A small sound classifier, trained from scratch.
Model: 3.74M parameters, log mel input, arch convnext, norm layernorm, activation star_relu, layers 12, width 192.
Training: soap at rate 0.0038, 7600 steps, batches of 512, held-out accuracy 97%.
Rows from block 9 of a small sound classifier, named by matrix and row number. Rows with one number belong to one neuron. Each number is 200 + 40 x the weight over its row's rms, rounded and kept within 0 to 999. All counts start at 0. After the name is the row's rms in percent of the matrix's.
After each neuron's rows are labels from the 100 clips, of 14848, where the neuron reaches its highest value: "top examples" is what is common among them; "lies over" is the class under the peak. Only what is clearly more common there than usual is listed. The data: synthesised sound scenes: up to three everyday sounds over a background. In brackets: how many of the 100.
# fc1: MLP up (model.blocks.9.mlp.fc1.weight, 768x192), inputs 96-191
# fc2: MLP down (model.blocks.9.mlp.fc2.weight, 192x768, transposed), outputs 96-191

fc1.640,115,246,238,196,171,171,257,204,223,229,193,209,217,245,188,203,167,228,185,207,226,149,113,243,241,189,176,197,263,188,214,236,191,245,182,163,143,197,251,298,129,171,209,214,217,270,242,232,210,158,223,143,215,239,230,147,195,238,201,164,154,146,205,214,126,165,123,84,269,191,210,233,160,189,196,179,234,231,209,256,141,197,180,191,204,293,228,192,184,158,186,223,195,220,253,181,100
fc2.640,096,204,157,242,224,232,131,239,192,131,180,221,216,242,207,237,100,195,129,157,234,131,114,139,208,266,216,149,197,177,191,120,155,171,222,218,202,179,194,166,133,239,207,146,182,187,263,205,179,218,237,209,170,201,222,140,202,207,217,247,241,161,148,226,228,155,180,290,242,257,224,120,233,202,140,184,194,155,233,207,134,178,177,261,226,210,272,179,184,188,215,193,223,158,230,212,245
top examples: coughing (100); first sound: coughing (100)
lies over: coughing (33)

fc1.546,088,291,228,254,206,240,264,246,227,218,301,200,170,235,232,189,246,191,182,250,209,168,151,226,89,255,222,230,272,193,159,182,251,169,240,242,299,214,232,263,202,233,166,188,184,170,209,133,226,180,163,230,184,193,208,238,232,211,236,133,239,273,163,273,202,158,120,211,185,145,231,235,177,159,168,175,211,148,188,206,149,214,220,204,223,268,231,173,236,215,199,70,236,141,151,157,179
fc2.546,087,219,171,200,230,170,272,209,201,153,237,178,214,77,187,202,179,210,195,147,212,185,177,167,175,237,181,229,210,123,185,260,209,173,174,247,184,131,251,212,220,216,189,229,247,225,216,199,176,191,239,196,208,179,175,139,167,76,183,268,181,249,159,199,187,188,177,161,217,217,195,229,128,227,156,276,214,124,266,171,302,196,163,202,182,120,155,221,237,148,139,279,217,244,242,243,239
top examples: snoring (37); first sound: snoring (28)
lies over: snoring (29)

fc1.118,096,234,157,179,175,237,198,154,132,202,187,185,211,139,182,236,127,205,211,186,243,155,195,186,242,187,225,177,192,210,139,177,208,287,232,186,248,252,213,251,206,241,196,142,148,264,167,224,206,193,159,135,211,179,163,183,182,205,143,182,163,216,222,220,161,172,212,266,200,194,181,157,139,162,165,165,240,236,209,223,144,216,244,236,171,214,168,220,204,171,165,274,176,198,214,236,219
fc2.118,099,235,181,208,159,144,123,214,192,167,159,139,269,188,308,196,249,230,141,121,191,181,236,133,185,215,171,249,220,179,196,226,182,183,144,233,184,225,258,188,248,217,217,221,203,100,172,160,173,150,213,180,156,192,184,180,173,124,218,162,263,195,175,165,222,99,188,194,161,178,183,236,124,203,222,232,203,236,191,246,135,242,220,229,177,229,154,204,263,274,170,266,230,244,182,238,220
top examples: coin spinning (27); first sound: coin spinning (26)
lies over: coin spinning (26)

fc1.364,102,238,261,214,148,195,135,201,138,87,179,200,252,148,236,247,205,228,198,218,175,195,242,175,248,246,235,156,284,182,184,142,198,223,155,201,143,233,255,259,232,161,234,189,150,191,176,163,234,252,159,136,177,249,136,209,260,119,216,221,234,258,201,173,189,255,157,152,180,241,256,168,157,218,199,177,183,221,200,196,160,134,200,157,195,134,119,210,167,174,212,202,202,181,163,250,98
fc2.364,096,155,192,224,199,295,150,223,229,213,284,118,241,142,189,236,164,240,217,202,208,252,214,209,142,155,161,245,205,236,259,200,177,172,161,180,191,208,174,189,220,145,237,162,255,193,188,200,214,188,115,142,179,121,201,229,226,178,143,235,235,292,170,178,160,176,198,186,217,231,171,209,173,158,193,150,203,219,191,207,182,213,203,275,182,136,216,200,212,177,258,104,267,241,237,167,221
top examples: howling (77); first sound: howling (69)
lies over: howling (27)

fc1.703,090,201,213,129,239,220,243,250,266,178,145,160,176,260,184,157,174,178,236,245,204,267,204,199,249,197,179,101,215,184,165,150,221,162,155,142,151,211,140,112,232,194,238,179,212,188,269,126,207,253,178,202,221,201,174,140,180,174,157,214,266,282,210,226,148,221,162,153,175,212,209,190,253,147,181,223,239,186,217,231,206,182,214,219,191,182,232,240,179,241,216,220,225,128,134,280,157
fc2.703,095,243,207,221,169,144,207,213,249,207,203,292,222,143,155,191,212,229,260,243,193,151,203,253,266,233,235,176,180,186,194,161,213,199,245,260,201,113,168,234,256,224,184,261,198,175,180,149,235,250,215,168,237,230,147,213,214,209,201,237,149,272,235,224,230,118,243,205,190,128,159,199,260,221,218,143,167,187,238,242,167,204,232,199,213,216,189,241,198,203,171,220,196,209,151,172,232
top examples: car passing (44); footsteps (32); first sound: car passing (26)
lies over: car passing (33)

fc1.156,101,149,201,212,181,189,193,164,173,240,178,286,187,170,182,266,174,190,220,149,167,169,233,198,289,176,185,207,206,238,227,159,206,216,162,266,186,214,207,187,191,167,140,125,122,147,230,207,211,184,193,252,203,231,193,211,137,173,104,173,132,204,180,171,166,191,230,212,207,195,134,155,209,134,195,177,244,243,210,221,216,162,185,197,191,229,182,252,221,177,177,246,218,188,217,119,203
fc2.156,105,243,239,192,184,185,167,203,206,207,247,174,152,149,187,203,84,194,250,229,213,252,262,215,232,189,215,212,169,177,187,264,170,251,159,140,214,157,219,235,192,148,227,203,212,162,150,157,193,227,233,219,273,189,183,168,234,165,270,255,240,229,237,232,189,238,230,248,212,161,182,215,67,199,210,186,217,134,166,270,192,211,81,215,202,137,148,133,161,261,163,152,238,209,242,150,210
top examples: car passing (53); speech (40)
lies over: car passing (50); speech (37)

fc1.511,117,194,219,183,167,199,215,160,185,248,207,191,222,229,232,217,228,262,221,189,231,174,220,212,230,182,227,302,204,208,118,214,135,142,238,239,216,253,277,197,198,231,205,123,202,188,216,131,282,207,147,277,191,240,147,145,229,185,213,183,260,167,184,231,230,233,62,146,204,190,179,175,190,253,206,176,224,227,205,292,200,207,214,148,219,176,206,235,185,226,255,195,163,191,134,253,178
fc2.511,107,224,164,267,186,214,188,201,222,174,189,267,229,212,176,235,208,172,147,204,242,201,224,176,183,176,221,166,201,220,153,94,250,153,205,197,249,218,150,176,209,242,182,134,194,229,210,261,178,266,276,272,159,181,208,269,176,284,200,205,197,208,169,267,187,229,243,243,257,214,224,266,243,219,153,168,211,262,221,243,232,209,216,169,164,212,211,247,151,195,201,188,203,220,217,176,204
top examples: car passing (100); first sound: car passing (97)
lies over: car passing (96)

fc1.34,105,168,216,167,159,146,143,258,204,224,132,215,257,159,195,246,248,171,156,214,187,168,184,215,218,200,198,166,226,188,201,169,216,231,182,182,277,215,214,214,214,202,189,223,214,210,186,199,210,169,217,223,179,261,172,199,208,264,189,179,167,165,209,208,198,279,269,193,186,219,172,190,143,227,264,149,149,148,246,256,135,238,199,284,189,179,172,222,183,191,143,277,200,159,267,245,145
fc2.34,094,261,189,165,253,163,175,214,172,210,184,184,243,212,254,253,224,213,146,158,194,187,333,227,184,193,156,215,171,224,246,241,232,159,210,202,197,230,149,237,148,210,146,138,259,209,190,195,276,148,116,210,253,197,226,189,148,139,149,174,181,176,247,191,207,141,269,221,287,236,191,191,131,287,229,185,189,248,190,235,196,189,200,203,188,227,167,204,273,249,212,241,204,240,218,217,204
top examples: zipper (44); first sound: zipper (43); electric buzz (34)
lies over: zipper (39)

fc1.305,091,168,189,112,194,196,177,216,216,164,217,253,194,141,221,222,204,200,164,197,218,189,218,187,206,290,238,134,178,141,206,130,225,185,185,279,217,212,142,105,189,196,189,199,98,178,199,240,209,225,178,287,183,158,229,237,145,169,168,278,241,178,225,137,165,120,230,178,210,280,179,179,175,185,187,176,203,271,179,221,188,198,212,154,205,183,182,178,159,229,209,202,216,188,202,205,279
fc2.305,098,203,174,230,217,188,172,249,183,227,207,194,165,205,210,285,182,228,127,110,205,230,208,160,248,195,176,157,147,204,198,187,165,173,202,203,253,238,221,198,220,285,194,183,184,176,235,256,169,195,116,217,204,169,170,157,227,168,281,225,218,172,220,186,240,212,277,197,148,188,281,172,231,177,192,152,194,262,261,193,84,141,140,176,201,216,256,225,198,205,230,191,134,191,112,183,263
top examples: coughing (100); first sound: coughing (99)
lies over: coughing (81)

fc1.529,095,147,144,226,201,195,142,159,262,205,207,199,200,231,179,180,219,196,170,210,141,145,169,189,136,227,182,182,218,157,242,153,279,223,185,193,206,259,207,213,162,289,183,213,253,178,209,193,270,223,242,226,150,251,146,240,169,194,228,133,257,171,189,107,157,215,248,168,204,273,225,226,107,187,209,206,199,236,196,196,178,257,176,222,237,78,211,269,169,216,134,155,100,210,196,185,161
fc2.529,093,135,201,155,217,177,193,240,204,274,204,215,192,214,180,201,207,179,160,272,150,166,255,133,153,231,222,257,273,144,171,180,223,134,228,268,184,226,208,191,153,180,179,195,180,139,195,188,173,205,214,296,168,189,211,217,153,187,160,167,206,176,182,254,154,191,219,148,237,183,230,242,197,184,178,190,123,222,154,213,230,198,183,154,209,256,134,139,176,95,163,225,152,213,210,146,245
top examples: drum roll (53); first sound: drum roll (51); speech (49); first sound: speech (47)
lies over: drum roll (51); speech (48)

fc1.603,101,235,161,126,180,227,210,190,204,109,167,275,201,110,240,176,288,219,231,196,98,214,275,194,245,190,180,212,232,152,239,224,205,197,207,172,240,217,186,174,190,218,183,225,219,265,211,119,206,198,262,218,181,282,150,193,191,198,203,194,275,211,269,209,165,102,131,100,262,252,144,189,188,201,262,214,197,195,169,186,148,199,164,205,219,195,218,250,199,172,137,172,243,210,188,172,228
fc2.603,093,159,187,186,173,169,161,179,210,220,213,229,214,288,174,182,188,210,163,194,192,226,267,209,186,179,269,225,232,203,145,140,255,146,231,178,227,181,225,151,181,236,218,208,212,230,206,155,158,198,194,232,243,222,235,210,244,261,163,154,165,211,122,202,274,184,107,322,192,159,205,200,216,218,222,181,156,199,205,180,205,231,197,260,156,234,172,136,207,200,186,202,266,135,240,271,212
top examples: coin spinning (100); first sound: coin spinning (99)
lies over: coin spinning (100)

fc1.335,082,231,174,201,211,233,146,195,124,129,177,178,187,197,190,239,222,222,206,201,156,199,203,199,215,239,117,235,177,219,187,239,217,259,205,128,222,228,161,262,233,177,211,148,207,204,164,160,210,219,166,188,249,278,274,195,228,213,181,163,255,230,220,264,212,67,97,245,208,203,258,199,188,176,177,142,198,180,211,228,153,124,183,192,233,185,180,164,226,142,241,138,285,157,249,211,230
fc2.335,090,141,229,174,161,173,195,216,196,221,169,183,303,113,216,174,156,146,220,178,168,163,180,242,210,226,185,267,194,232,133,242,262,139,228,240,163,183,283,190,203,237,183,212,151,223,213,206,160,160,234,159,286,182,188,214,284,176,159,226,241,226,188,169,205,212,166,202,274,187,175,188,217,228,241,170,263,171,234,165,202,217,161,153,227,288,203,238,180,233,203,198,168,179,189,180,158
top examples: phone ringing (55); first sound: phone ringing (52)
lies over: phone ringing (55)

fc1.404,101,253,207,238,196,212,181,248,218,246,195,207,229,229,152,255,203,196,236,149,225,212,246,258,182,201,143,216,272,187,319,219,234,174,178,155,234,161,246,170,193,188,184,196,262,163,179,215,269,197,216,144,167,258,217,152,228,153,184,195,136,237,178,222,163,222,192,230,143,234,241,162,166,190,281,138,206,249,170,119,171,234,196,247,174,253,182,227,194,170,188,177,198,205,203,216,173
fc2.404,101,154,194,214,168,211,197,107,175,225,199,253,179,213,221,168,159,143,205,197,179,232,237,206,188,193,247,244,205,164,179,191,150,171,183,97,265,189,209,171,174,189,228,212,210,220,246,269,191,264,245,254,224,287,162,213,210,219,182,252,109,271,226,216,207,186,239,181,236,194,194,228,218,190,182,162,126,199,253,210,234,240,199,169,196,212,261,256,282,242,307,168,174,172,214,232,183
top examples: phone ringing (100); first sound: phone ringing (97)
lies over: phone ringing (100)

fc1.251,123,261,219,216,125,176,148,205,193,195,170,254,220,247,208,163,191,193,209,224,208,166,252,236,222,228,215,183,171,197,167,192,152,251,285,195,207,188,173,154,242,243,193,223,253,176,199,254,263,153,238,178,186,170,234,230,168,251,218,145,218,188,214,228,97,213,194,163,218,222,228,188,242,214,180,208,181,148,187,140,196,122,221,181,277,173,95,196,177,214,207,203,243,198,176,238,206
fc2.251,111,159,280,206,189,175,44,160,241,236,210,263,161,231,166,175,195,256,210,290,189,229,282,233,234,145,259,191,246,190,208,180,122,273,219,124,241,190,213,211,242,242,220,224,215,186,200,255,212,275,160,260,171,201,228,178,264,224,137,199,224,236,163,130,185,167,205,263,217,192,175,211,318,186,186,167,188,214,202,204,179,214,174,176,211,254,193,258,181,161,197,153,237,218,177,181,218
top examples: howling (100); first sound: howling (85)
lies over: howling (100)

fc1.402,068,219,185,199,160,205,151,214,164,124,177,221,244,210,187,179,203,188,178,233,159,177,172,225,202,239,220,117,255,194,214,213,253,175,244,265,136,99,219,260,162,150,193,178,251,211,202,162,194,227,232,217,155,187,257,215,149,243,168,222,222,245,204,225,167,87,198,210,174,306,197,205,218,232,201,245,291,218,210,214,237,163,260,223,274,171,286,261,226,203,197,263,216,234,211,192,181
fc2.402,072,201,199,182,186,207,143,191,203,241,228,224,134,167,156,227,209,166,219,210,192,133,216,209,184,190,213,193,95,246,155,248,200,198,236,223,149,185,214,197,239,159,132,198,176,298,174,173,287,206,156,206,168,195,216,155,231,192,248,166,247,211,211,194,193,202,231,195,271,141,178,172,240,186,207,194,216,192,185,221,266,180,202,130,257,209,201,195,123,254,269,163,289,189,171,240,221
top examples: coin spinning (50); typing (44)
lies over: coin spinning (41)

fc1.516,096,233,166,289,189,207,218,187,249,172,205,233,219,237,196,193,143,275,196,188,219,156,164,184,202,218,113,179,205,269,166,126,179,217,261,197,232,200,294,153,204,182,167,168,167,253,183,172,205,159,197,179,174,171,255,242,203,163,195,182,260,118,209,227,186,205,239,143,194,231,158,190,134,120,185,106,152,212,210,195,174,132,182,145,209,262,162,220,178,169,237,157,272,183,314,185,136
fc2.516,092,212,186,212,213,229,218,137,250,133,191,254,129,222,162,189,165,185,210,201,215,178,176,240,283,176,265,215,162,211,222,122,268,270,248,129,244,204,128,233,246,227,148,171,236,269,166,259,141,158,221,194,237,228,142,209,189,166,200,150,134,247,203,210,184,242,163,262,204,236,201,117,145,219,192,163,190,149,187,232,194,124,215,175,149,143,246,192,189,164,193,192,211,174,150,212,137
top examples: coughing (72); first sound: coughing (71); drum roll (29); first sound: drum roll (28)
lies over: coughing (43); drum roll (29)

fc1.131,088,295,232,208,177,133,216,262,204,142,217,227,223,175,217,195,193,294,225,210,127,213,172,248,221,196,225,275,223,153,224,178,192,150,287,218,255,172,307,191,253,183,216,109,135,112,201,163,197,158,258,207,153,205,248,235,103,140,182,211,253,213,223,181,238,93,222,167,180,235,233,217,159,168,215,178,189,165,197,270,215,174,229,248,166,236,164,203,250,190,202,290,169,180,193,194,271
fc2.131,090,248,211,150,216,180,187,194,191,157,202,193,177,216,129,201,181,183,174,237,195,157,213,215,194,221,218,231,164,175,221,215,265,277,191,198,216,190,201,176,235,215,175,237,180,231,125,194,184,197,238,182,209,216,204,269,126,165,273,266,219,258,185,175,192,163,207,252,205,180,160,185,149,197,161,264,217,114,179,144,201,231,182,221,189,207,242,239,224,196,269,140,229,222,155,225,172
top examples: coughing (34); creak (29); first sound: coughing (26)
lies over: creak (26)

fc1.444,094,203,242,146,120,220,152,247,239,229,311,216,222,258,201,187,255,235,152,258,203,250,185,234,250,204,215,193,216,155,175,142,169,240,189,184,235,262,273,188,123,196,259,212,195,232,210,150,173,233,190,215,163,165,137,163,218,224,171,164,173,178,168,209,169,264,155,234,155,138,245,214,162,132,237,179,202,196,154,300,139,134,176,192,169,111,168,161,169,199,160,246,180,195,180,108,207
fc2.444,090,144,144,138,216,148,159,171,208,180,190,162,240,241,193,222,180,245,252,276,227,186,265,218,218,216,158,181,142,211,165,234,235,176,220,133,231,203,193,146,229,209,229,196,276,177,204,187,201,242,216,158,121,215,176,179,183,192,177,179,147,173,244,215,235,293,222,233,194,205,201,197,183,231,230,209,151,234,229,192,183,236,209,189,158,249,211,250,257,242,97,197,189,226,250,152,201
top examples: car passing (100); first sound: car passing (98)
lies over: car passing (87)

fc1.358,107,100,275,221,132,171,216,222,122,254,184,216,199,173,150,192,317,137,264,157,162,194,199,133,192,230,213,183,243,127,139,232,231,252,128,206,236,159,222,164,153,213,171,141,211,182,275,218,253,204,262,192,235,214,172,135,216,215,128,217,153,190,151,225,162,196,282,231,192,201,144,214,179,292,235,196,176,205,147,267,143,236,238,167,128,161,254,140,183,219,234,129,268,229,200,189,151
fc2.358,094,223,202,173,213,210,172,218,166,181,225,209,186,228,210,218,202,241,255,220,232,200,280,227,214,266,189,223,251,133,174,174,202,139,185,200,205,219,173,263,224,242,155,171,261,183,204,127,224,284,218,245,239,123,198,251,172,144,192,141,181,273,267,217,203,136,273,252,228,165,190,215,176,174,282,208,174,146,144,226,231,209,163,139,202,231,224,188,217,160,265,177,146,102,139,175,234
top examples: zipper (100); first sound: zipper (99)
lies over: zipper (100)

fc1.226,099,171,200,176,200,233,228,227,216,216,181,220,233,182,171,277,178,189,164,177,155,140,192,246,181,297,247,186,211,202,204,119,233,190,271,177,202,203,245,143,184,185,180,178,158,227,251,233,176,231,232,139,209,224,281,203,187,290,287,123,221,149,194,134,160,192,242,131,269,194,194,153,186,140,174,168,202,167,187,229,143,207,182,147,246,211,221,171,261,172,226,151,287,184,260,241,200
fc2.226,106,217,184,255,184,162,186,176,229,202,214,212,209,265,186,220,201,242,224,135,241,278,229,243,150,142,273,149,229,249,227,192,217,199,180,185,269,156,188,187,145,197,223,201,217,158,197,227,153,157,229,224,213,197,182,145,196,231,232,158,217,198,168,187,235,243,236,204,131,195,232,152,208,202,155,204,166,155,173,192,199,156,169,184,237,168,240,285,186,186,209,215,250,217,159,211,212
top examples: coughing (100); first sound: coughing (98)
lies over: coughing (95)

fc1.478,092,268,227,217,165,202,122,187,205,188,222,156,261,174,188,189,225,184,255,205,208,165,228,216,186,152,239,135,152,186,159,165,244,271,155,271,173,152,170,196,236,185,172,232,176,227,244,178,238,221,165,229,212,78,203,248,156,193,209,177,274,221,205,108,206,196,115,175,157,218,183,204,236,147,147,183,227,198,230,248,205,254,263,301,198,215,205,234,163,183,161,210,165,206,128,188,196
fc2.478,092,164,187,186,195,237,195,216,220,196,161,155,206,194,179,237,196,215,163,189,159,197,185,156,214,197,238,256,141,240,132,172,163,228,184,219,235,193,218,203,191,161,202,126,199,213,162,228,173,122,177,223,168,198,163,106,286,262,167,222,301,154,189,201,231,98,134,255,196,208,195,206,283,237,153,136,190,313,160,166,266,259,132,139,202,211,161,191,225,213,251,151,148,279,137,216,260
top examples: car passing (36)
lies over: car passing (32)

fc1.462,102,162,178,159,226,282,207,185,184,159,112,242,205,158,218,203,185,225,178,194,303,194,226,124,193,180,171,158,102,196,140,204,241,258,181,261,164,303,210,234,158,156,198,202,135,159,207,278,223,171,254,209,240,163,223,169,233,213,164,230,209,194,194,213,225,132,163,205,194,215,169,184,202,162,230,218,140,188,148,218,209,162,145,249,162,210,119,211,222,207,185,242,210,181,209,282,194
fc2.462,104,162,215,188,167,228,166,281,160,223,192,213,158,214,219,195,150,145,156,194,223,216,151,154,187,234,160,190,243,154,209,246,117,186,168,188,194,214,225,175,214,115,164,140,201,172,281,228,235,227,155,135,263,206,183,211,206,229,141,183,301,179,258,169,138,172,200,145,171,233,198,168,168,239,133,158,293,217,179,145,170,164,153,216,224,216,253,205,105,200,220,252,147,174,178,207,249
top examples: car passing (31); meowing (25)
lies over: car passing (27)

fc1.561,100,237,146,212,222,245,157,188,203,273,191,239,205,198,160,178,108,239,266,179,184,197,208,249,233,205,126,274,247,208,197,180,211,245,147,118,238,251,161,160,161,262,209,195,167,185,232,242,176,243,139,151,288,122,238,209,168,206,182,182,195,212,206,230,271,215,245,259,206,172,149,216,214,159,223,187,161,213,218,204,165,205,155,173,213,183,169,257,211,175,276,276,184,225,207,248,121
fc2.561,093,261,238,244,242,293,182,229,167,187,160,268,203,249,227,269,222,226,171,257,238,145,211,232,224,240,155,202,185,130,217,178,131,126,169,184,246,183,228,235,176,204,252,173,161,183,235,223,197,284,210,155,194,187,155,277,216,204,155,159,245,182,195,217,146,191,187,189,167,181,158,171,278,183,199,281,257,188,239,212,251,231,221,174,164,231,218,163,240,235,236,155,234,168,160,123,242
top examples: drum roll (42); first sound: drum roll (31); waves (27)
lies over: drum roll (41)

fc1.408,111,181,253,212,152,166,192,181,183,190,251,239,211,210,199,236,344,227,170,206,188,185,235,180,182,251,219,212,195,205,157,179,234,211,178,232,212,219,213,203,166,190,189,214,187,217,169,133,189,248,230,251,232,225,128,181,232,247,148,232,144,148,235,212,152,143,281,200,202,198,175,222,155,210,214,164,189,212,167,166,125,233,231,158,163,234,178,180,189,140,168,267,252,173,222,185,223
fc2.408,089,240,101,244,234,241,207,177,242,155,148,226,262,201,150,239,215,260,235,207,207,187,191,297,194,205,187,259,280,209,222,150,165,151,238,247,225,182,124,257,141,233,225,142,194,172,214,244,189,222,186,157,167,219,264,165,238,206,169,123,281,190,254,206,215,221,196,242,219,213,170,195,203,265,145,156,115,215,166,191,228,226,157,258,194,238,151,190,171,211,170,171,177,202,162,294,184
top examples: zipper (98); first sound: zipper (98)
lies over: zipper (89)

fc1.164,121,205,225,168,145,231,160,190,176,210,165,241,239,206,222,243,204,188,245,172,248,180,190,164,208,211,197,217,245,167,160,163,250,208,68,228,163,164,169,187,169,243,207,225,173,243,140,158,186,169,162,268,149,237,172,176,188,190,160,286,240,182,283,186,138,224,132,239,215,187,212,180,174,193,215,225,186,327,188,226,171,211,192,170,164,250,136,201,204,193,211,152,273,150,152,150,251
fc2.164,100,183,202,233,165,144,158,159,256,210,160,207,115,242,227,244,153,223,178,230,197,164,206,243,206,160,168,164,177,189,182,185,192,216,225,214,213,188,221,230,232,225,230,131,204,230,178,224,123,215,245,78,115,197,238,254,234,215,227,217,165,229,238,214,212,154,195,303,194,195,258,203,224,196,243,147,157,355,279,206,232,168,172,223,180,234,185,210,154,194,178,129,179,230,223,236,208
top examples: car passing (100); first sound: car passing (97)
lies over: car passing (87)

fc1.136,098,287,226,250,196,253,126,219,253,205,171,213,220,132,181,226,273,199,165,295,201,195,232,150,171,190,197,161,195,170,227,186,208,189,247,237,175,197,219,208,210,224,224,128,223,180,235,135,226,207,197,219,182,236,263,139,216,196,188,210,204,268,147,204,181,148,190,220,164,159,268,228,138,117,211,163,177,156,217,207,211,113,264,195,196,255,142,226,139,182,255,170,294,207,178,153,198
fc2.136,100,199,140,215,198,295,174,204,154,161,241,166,213,235,236,152,250,221,227,236,271,173,210,296,187,195,158,188,192,148,175,196,161,244,196,167,203,170,195,142,204,189,201,270,168,197,247,194,230,179,275,257,244,99,131,218,218,278,211,166,212,159,232,252,213,200,217,214,229,198,213,261,188,261,207,256,210,172,209,244,234,145,262,125,254,312,225,209,138,222,188,192,115,237,225,265,170
top examples: snoring (100); first sound: snoring (97)
lies over: snoring (100)

fc1.608,102,207,181,191,192,191,145,154,174,184,216,214,210,149,148,235,184,217,234,166,173,205,210,176,178,190,213,170,230,155,165,138,260,184,185,227,209,157,198,228,127,264,141,223,200,202,186,169,222,185,177,260,253,154,213,222,150,275,201,234,231,231,197,204,187,178,228,231,160,228,180,208,125,253,259,146,119,218,192,231,162,274,230,160,160,199,116,184,188,233,168,195,265,178,221,195,94
fc2.608,098,165,276,215,200,181,158,255,209,141,167,227,311,279,235,146,191,199,172,187,183,160,164,215,193,215,173,146,276,299,225,229,224,207,264,156,225,278,179,210,171,177,171,252,200,194,253,145,220,193,270,229,222,278,215,229,236,254,217,192,172,227,224,156,195,200,217,254,200,82,190,164,230,192,203,208,203,231,190,151,138,281,233,165,242,114,199,235,185,130,147,175,208,190,210,179,210
top examples: zipper (91); first sound: zipper (86)
lies over: zipper (91)

fc1.731,087,192,180,217,188,166,208,223,155,205,223,261,131,183,212,276,262,210,194,250,206,244,273,218,153,220,208,214,242,233,98,173,176,264,156,143,191,231,243,208,162,218,182,168,184,176,256,159,291,211,159,252,171,262,190,231,269,136,201,219,173,143,232,193,171,254,278,163,120,203,252,216,255,184,158,256,202,197,207,113,183,249,138,171,240,210,218,191,181,203,241,173,211,173,210,210,180
fc2.731,090,204,225,246,210,201,159,197,263,206,268,223,165,217,185,219,148,183,146,226,144,209,156,228,252,160,235,203,243,133,172,154,200,238,229,237,198,216,224,171,202,237,209,142,184,241,208,212,192,187,175,199,179,232,207,103,240,266,222,212,167,174,231,206,173,207,211,276,209,274,146,227,325,155,144,146,211,166,241,232,161,179,196,248,128,180,195,233,222,210,191,263,216,193,229,261,220
top examples: zipper (100); first sound: zipper (97)
lies over: zipper (95)

fc1.490,098,175,210,238,185,213,248,154,166,177,171,216,220,268,170,183,178,227,216,278,249,220,222,188,115,240,296,153,249,185,243,118,300,221,239,204,197,195,156,295,200,168,207,177,226,225,199,208,247,221,149,243,183,158,230,214,283,238,204,249,259,189,197,232,177,270,213,151,164,168,225,214,285,207,180,196,142,179,241,199,181,163,217,160,201,246,176,166,140,197,175,153,226,204,246,116,203
fc2.490,103,181,208,218,199,244,195,180,211,206,215,150,194,114,180,198,205,125,170,158,188,156,229,190,198,188,224,159,244,201,244,267,218,279,259,233,199,203,186,174,220,241,252,178,215,238,191,280,154,128,193,246,163,180,205,155,266,164,195,194,167,203,194,197,224,239,157,225,134,217,199,184,198,213,221,184,164,142,158,154,178,216,139,178,146,92,186,186,177,219,174,166,191,177,173,293,193
top examples: snoring (30); ball bouncing (29)
lies over: snoring (30)

fc1.230,092,131,181,200,187,253,270,139,138,215,201,243,211,234,212,224,243,185,137,152,218,130,194,196,229,257,187,230,144,242,195,197,139,211,299,201,251,172,234,190,120,215,179,186,115,230,250,186,158,176,193,203,225,189,209,171,185,165,246,184,250,118,235,173,202,122,133,232,178,197,245,163,222,144,208,158,133,110,172,186,145,147,202,167,197,236,218,221,263,185,190,186,182,125,159,286,205
fc2.230,090,202,267,209,196,206,190,161,178,129,196,186,218,178,242,209,216,202,150,228,174,99,187,151,228,315,216,170,140,137,172,123,232,221,279,209,236,205,215,220,250,234,179,238,222,155,268,146,228,138,207,171,267,243,209,181,137,168,160,217,156,240,215,150,150,152,181,170,146,158,233,246,135,209,172,211,253,143,238,200,148,218,188,245,236,218,217,160,223,198,160,280,232,191,212,186,235
top examples: coughing (69); first sound: coughing (67)
lies over: coughing (69)